From a checkpoint of a small sound classifier.
Model: 14.3M parameters, arch vit, norm layernorm, activation swiglu, layers 12, width 192.
Data: trained on two synthetic voices taking turns or overlapping, over music, noise or silence, 49.4 epochs.
Rows from expert 21 of block 3, named by matrix and row number. Rows with one number belong to one neuron. Each number is 50 + 15 x the weight over its row's rms, rounded and kept within 0 to 99. All counts start at 0. After the name is the row's rms in percent of the matrix's.
# gate: expert gate (model.blocks.3.mlp.gate, 32x96x192), inputs 0-63
# up: expert up (model.blocks.3.mlp.up, 32x96x192), inputs 0-63
# down: expert down (model.blocks.3.mlp.down, 32x192x96, transposed), outputs 0-63
gate.28 085:67 45 60 42 28 36 50 73 49 62 55 48 60 32 37 44 65 64 84 51 71 50 30 44 52 65 62 48 30 35 72 47 58 49 67 40 53 25 41 51 22 72 41 74 37 37 63 40 38 64 30 28 65 20 51 20 65 59 78 56 53 40 57 25
gate.29 112:44 55 49 58 53 80 52 64 60 84 75 57 65 52 53 75 44 50 33 33 35 37 61 56 42 54 10 38 55 81 58 55 50 63 41 24 41 38 42 60 39 46 45 48 50 13 34 40 61 58 62 67 56 54 50 68 62 64 29 47 69 43 42 44
gate.30 082:47 55 44 77 79 38 66 74 32 54 50 50 52 47 66 24 69 72 58 28 65 63 58 52 41 58 57 32 50 42 74 62 48 59 48 34 64 46 43 33 28 16 41 51 36 61 61 26 65 51 45 42 59 65 53 38 49 33 39 40 52 40 53 57
gate.31 127:48 29 46 52 51 38 42 38 59 42 48 44 70 64 62 42 26 57 54 29 39 58 50 85 45 63 34 69 45 51 29 61 42 40 26 64 46 80 33 80 71 08 48 58 66 39 72 80 31 37 07 54 35 25 39 28 75 39 63 43 69 27 60 43
gate.32 112:39 36 39 73 51 55 23 46 44 55 62 47 47 71 64 45 58 48 67 47 40 38 45 53 53 48 45 25 49 60 50 44 53 59 82 32 50 27 53 50 41 41 53 66 65 44 46 54 59 22 40 48 39 51 86 37 20 60 27 31 81 34 45 51
gate.33 140:64 41 40 41 37 71 40 64 80 71 26 43 53 31 53 69 42 46 48 54 19 55 68 32 34 55 49 42 49 59 42 49 34 56 59 02 70 58 74 14 39 35 37 45 40 74 50 49 35 45 51 62 65 59 35 32 43 59 69 30 54 28 21 83
gate.34 121:66 69 34 57 00 65 53 27 60 46 40 65 64 50 40 26 61 65 50 56 46 22 48 52 49 41 52 24 52 69 75 48 71 56 86 21 54 74 28 61 65 51 55 57 49 46 46 60 46 30 56 69 46 33 54 39 48 38 55 39 51 52 62 69
gate.35 070:47 48 53 56 42 47 49 79 61 52 59 56 41 45 53 66 38 45 71 14 46 48 47 54 60 63 45 46 74 66 72 31 26 26 48 57 58 09 33 49 38 46 81 70 46 39 73 41 59 42 60 30 61 55 44 54 27 55 38 31 65 63 49 55
gate.36 076:31 71 60 74 75 46 55 61 40 59 54 57 49 61 54 59 51 62 29 54 48 21 51 22 71 40 27 34 48 26 64 83 60 51 61 62 29 47 44 51 56 51 28 49 26 65 64 30 94 63 53 70 34 51 46 26 40 39 58 29 35 43 50 39
gate.37 133:54 64 58 32 67 55 28 50 45 56 40 58 62 46 56 72 59 67 47 71 64 31 64 52 34 44 29 28 55 48 48 62 35 42 55 85 41 52 41 57 57 32 45 49 73 78 85 46 55 52 49 51 67 58 53 44 53 41 70 45 56 64 54 58
gate.38 132:76 45 63 49 50 56 53 24 44 61 46 41 46 71 48 49 53 39 44 37 16 87 52 47 61 49 40 57 50 60 43 75 37 56 27 66 42 72 60 63 39 39 63 47 58 55 51 53 47 37 67 42 50 29 27 78 59 19 46 78 62 43 51 32
gate.39 118:55 67 28 46 38 48 13 72 43 74 52 48 21 57 55 61 69 43 61 48 45 51 20 63 41 63 26 72 65 52 62 51 47 82 77 50 60 40 73 48 53 71 65 53 22 45 70 49 30 20 48 60 42 69 26 42 56 40 88 63 42 37 42 58
gate.40 077:34 52 32 43 56 26 46 54 36 44 57 49 67 75 76 49 56 56 49 66 44 54 46 55 70 43 45 62 45 27 58 52 42 16 55 47 32 75 39 17 32 33 66 34 37 49 55 81 45 44 52 59 29 43 53 37 54 29 85 31 75 59 68 71
gate.41 075:58 43 68 54 53 53 47 62 63 43 44 58 28 30 44 38 47 55 56 45 44 33 62 41 58 43 41 40 66 51 49 53 35 40 61 41 18 51 21 31 70 47 75 56 34 33 39 57 46 41 64 44 61 66 56 60 43 60 40 57 41 74 54 58
gate.42 071:39 57 62 76 37 36 39 42 79 37 63 44 32 54 46 27 32 49 66 63 73 74 38 19 40 49 27 51 57 55 55 38 39 39 00 46 47 65 73 46 54 50 43 35 39 46 53 30 62 33 49 60 75 51 59 56 30 32 70 56 54 52 48 33
gate.43 157:62 30 77 35 56 66 55 60 74 69 56 44 48 95 57 44 39 93 61 40 36 66 32 42 75 72 65 38 40 61 74 56 63 70 58 23 23 30 41 39 38 40 47 34 47 21 41 72 59 47 56 46 28 51 42 29 54 32 51 30 44 65 45 53
up.28 081:64 40 73 38 30 48 71 54 50 33 33 51 48 54 51 41 30 23 59 48 69 32 65 55 45 60 55 45 68 84 59 68 52 67 31 49 60 70 44 18 54 66 61 56 55 53 65 30 27 47 27 56 37 58 52 47 35 88 50 63 43 31 17 49
up.29 103:38 78 44 72 87 65 42 68 60 38 76 37 34 50 40 77 48 39 26 52 56 53 70 63 53 57 27 49 21 64 62 73 55 26 32 21 54 39 47 62 20 37 53 54 34 28 43 37 61 51 43 70 41 84 35 59 64 65 57 69 43 41 37 64
up.30 083:72 50 51 44 56 55 43 51 32 46 47 49 23 88 47 49 76 23 61 56 72 38 55 72 60 39 37 58 71 84 53 51 60 34 75 47 38 17 56 44 31 35 88 47 52 57 36 42 43 38 25 42 28 81 40 61 49 52 39 53 29 48 36 82
up.31 121:46 51 63 43 40 53 40 70 61 56 25 63 39 54 40 48 77 52 54 67 56 30 55 66 46 28 65 47 55 74 43 43 42 38 40 54 35 30 55 58 41 73 58 46 53 54 34 45 48 51 88 65 54 65 42 25 65 95 33 68 58 42 69 69
up.32 111:47 40 42 72 40 48 24 40 41 57 63 35 44 63 81 45 48 50 55 42 48 40 38 61 47 41 37 27 44 52 54 35 55 52 77 39 39 34 51 47 38 62 53 75 63 52 50 46 54 31 59 57 46 48 73 32 24 64 29 31 67 33 43 49
up.33 129:69 55 50 31 42 90 42 58 89 80 26 49 63 36 53 66 50 47 34 63 35 68 73 38 26 53 48 39 59 56 44 53 36 62 79 30 67 54 89 15 49 45 26 31 43 62 52 40 31 50 50 55 77 68 43 28 35 71 63 23 38 31 36 83
up.34 118:49 45 43 73 68 46 53 41 32 58 48 57 38 42 44 36 62 23 32 49 63 45 26 39 55 53 70 20 58 69 60 69 50 70 45 46 71 49 16 48 34 43 55 61 70 66 64 33 64 62 51 35 76 50 64 66 52 65 46 52 45 51 44 70
up.35 093:20 33 33 44 64 47 72 39 45 53 64 45 69 34 55 66 29 63 49 51 60 42 24 51 39 63 44 48 49 45 39 66 65 41 61 49 29 65 51 48 40 41 48 46 69 43 48 62 30 27 33 58 54 44 26 76 57 26 60 25 45 57 54 43
up.36 087:29 57 50 53 65 54 69 62 26 68 43 66 39 37 68 65 65 66 40 50 53 42 48 51 28 44 31 40 57 58 58 45 45 51 39 46 46 53 34 33 63 37 50 24 44 74 52 28 48 69 60 48 39 72 81 54 42 63 48 30 56 35 72 29
up.37 124:57 57 59 33 51 76 40 37 27 65 39 52 57 57 49 74 47 48 55 75 53 42 62 38 57 22 33 30 54 50 51 86 22 43 33 82 38 56 43 69 59 38 44 48 59 66 79 38 32 60 63 59 65 62 42 25 51 30 62 39 68 58 65 44
up.38 133:31 53 38 49 57 49 49 71 51 37 49 55 48 37 52 41 55 57 57 63 78 19 47 58 41 49 61 31 54 41 58 38 77 51 57 36 64 21 65 39 60 57 25 49 42 44 62 63 51 62 37 60 56 80 74 20 36 76 45 26 37 72 41 76
up.39 118:45 46 74 55 69 50 83 39 57 45 36 68 69 48 67 45 25 55 61 20 34 52 89 33 49 27 49 60 44 74 65 50 33 35 32 47 22 65 31 51 27 52 28 47 78 61 39 36 80 74 37 57 52 46 35 80 32 64 24 20 66 68 68 31
up.40 066:56 34 46 47 44 74 67 68 77 41 41 41 45 50 51 70 59 41 60 55 31 57 61 59 13 39 35 70 41 28 51 28 47 68 63 64 65 88 66 46 47 62 26 67 50 21 60 74 50 39 52 44 15 77 45 49 36 24 31 74 43 80 32 51
up.41 076:64 54 39 58 13 55 82 50 44 55 55 83 49 40 62 62 63 56 40 64 48 43 51 51 55 47 53 80 64 33 70 39 68 49 43 42 63 38 44 53 42 73 38 96 48 46 64 20 42 39 73 59 67 64 15 49 42 34 57 45 52 45 47 69
up.42 087:64 41 45 22 59 46 30 30 51 36 68 45 57 47 43 59 59 73 70 85 67 50 48 52 39 50 34 35 83 44 56 79 63 57 49 61 50 53 51 48 40 49 73 48 42 37 44 63 63 71 59 61 55 46 60 33 55 71 37 33 66 60 34 46
up.43 165:55 29 78 40 63 63 60 61 69 68 55 48 37 97 61 37 43 90 49 47 35 56 28 45 69 72 56 47 38 69 71 59 66 66 57 16 29 35 40 36 43 32 53 31 52 20 34 67 58 39 40 54 33 50 37 23 59 31 48 28 43 67 39 53
down.28 085:35 51 77 80 47 59 59 32 64 57 52 38 96 59 62 53 47 37 58 72 56 36 57 38 54 65 70 62 49 47 27 62 58 29 49 58 36 55 24 32 51 50 56 47 36 50 48 18 28 71 39 41 60 73 59 39 41 56 63 53 36 37 70 43
down.29 105:42 34 54 55 49 74 43 43 86 53 38 45 09 43 22 58 58 42 42 67 64 17 32 52 54 56 55 62 52 57 62 57 57 28 67 55 51 63 49 69 41 49 53 43 48 52 50 49 63 48 43 42 33 62 46 42 39 50 85 78 36 27 66 26
down.30 077:52 23 46 35 58 61 51 40 57 40 49 49 20 62 45 60 42 67 66 68 38 49 49 62 39 48 52 84 64 51 71 52 70 47 55 60 76 56 52 43 52 51 56 44 54 73 66 58 59 51 75 34 57 42 55 51 56 32 62 30 35 50 55 44
down.31 127:48 73 86 49 26 63 64 48 50 43 58 58 60 45 72 51 34 56 56 59 73 54 53 45 51 53 22 72 33 55 37 67 52 63 57 62 40 75 20 22 50 60 50 46 79 57 43 38 34 48 56 77 22 37 43 55 43 23 57 33 33 58 42 71
down.32 121:50 46 66 59 44 19 57 42 24 45 76 44 48 85 64 75 52 45 54 47 42 62 28 52 44 37 26 24 58 30 46 62 43 46 54 36 37 52 48 47 45 44 61 40 40 64 60 61 31 51 54 32 56 55 48 56 26 15 56 40 37 37 39 44
down.33 128:35 54 41 38 59 37 64 24 34 56 51 58 73 53 75 56 78 45 41 27 54 80 72 60 53 43 40 43 10 83 52 60 45 33 11 72 50 65 52 59 54 45 42 58 69 71 60 71 32 48 50 60 20 68 73 40 69 41 50 66 47 36 55 55
down.34 106:37 38 72 53 55 66 33 16 22 39 66 65 48 23 29 19 25 44 46 35 55 33 42 39 44 27 18 25 64 40 59 60 28 34 60 49 45 55 26 51 47 59 45 51 34 54 59 53 50 33 43 61 55 60 91 58 33 59 72 43 85 52 46 54
down.35 093:57 63 70 55 86 66 67 58 29 73 43 56 68 23 57 41 45 55 59 55 74 61 62 25 50 27 36 68 51 76 37 54 53 47 51 53 18 66 01 62 52 59 33 46 50 72 59 68 44 44 36 54 40 49 18 37 47 26 50 52 69 45 34 38
down.36 088:58 44 53 37 48 38 77 39 10 71 57 41 57 46 79 52 36 35 58 77 63 48 32 35 63 24 48 35 41 41 82 47 74 62 61 42 52 60 30 53 44 37 50 28 26 51 42 38 79 64 63 50 57 62 99 46 42 17 31 59 47 68 44 36
down.37 141:41 50 37 70 38 58 39 69 50 56 55 52 61 45 84 68 36 25 22 25 67 70 71 50 56 48 39 77 22 65 33 56 28 59 54 22 52 68 56 31 37 56 66 26 61 31 55 50 52 33 59 09 52 40 18 37 48 80 39 40 30 52 53 45
down.38 130:71 54 34 41 33 51 40 36 33 61 42 19 53 65 44 37 45 63 65 29 31 69 82 67 40 30 18 90 51 74 20 52 70 76 55 48 43 55 41 36 63 55 61 47 52 52 60 33 46 28 52 24 59 39 25 54 72 27 54 72 53 53 59 58
down.39 113:36 39 43 40 48 48 61 62 70 53 47 54 57 62 66 70 55 65 39 52 69 76 64 26 52 70 66 79 49 48 70 49 54 50 58 37 60 65 56 49 60 22 62 69 39 45 81 20 65 54 59 58 63 52 61 65 51 62 43 20 46 70 34 53
down.40 073:56 58 62 58 56 31 42 40 53 35 51 48 12 23 33 47 38 46 34 42 38 39 25 43 33 35 53 38 47 27 50 43 28 56 70 49 55 35 56 47 79 45 45 35 32 51 34 48 52 65 46 43 57 37 29 74 32 57 71 40 67 47 92 60
down.41 073:42 36 62 68 60 36 47 73 43 62 62 71 36 45 31 40 24 30 46 55 48 24 56 80 46 37 34 51 53 48 70 40 26 79 72 43 42 60 37 31 35 36 53 36 64 29 46 47 47 60 44 64 64 61 48 61 40 86 52 51 45 48 35 68
down.42 079:49 57 36 35 24 19 63 55 79 18 64 60 28 64 15 33 64 76 70 32 70 63 29 49 54 68 40 73 46 61 56 52 57 52 47 47 27 40 24 60 46 62 24 68 79 47 54 30 50 41 24 74 36 23 61 70 48 50 53 45 80 67 39 64
down.43 146:19 29 39 54 49 72 17 35 34 46 56 51 70 74 46 38 45 59 84 52 39 52 51 47 30 35 51 58 55 44 43 52 52 36 71 31 45 36 43 49 63 78 50 52 56 99 47 28 37 43 47 61 60 50 25 30 41 59 24 46 41 40 39 72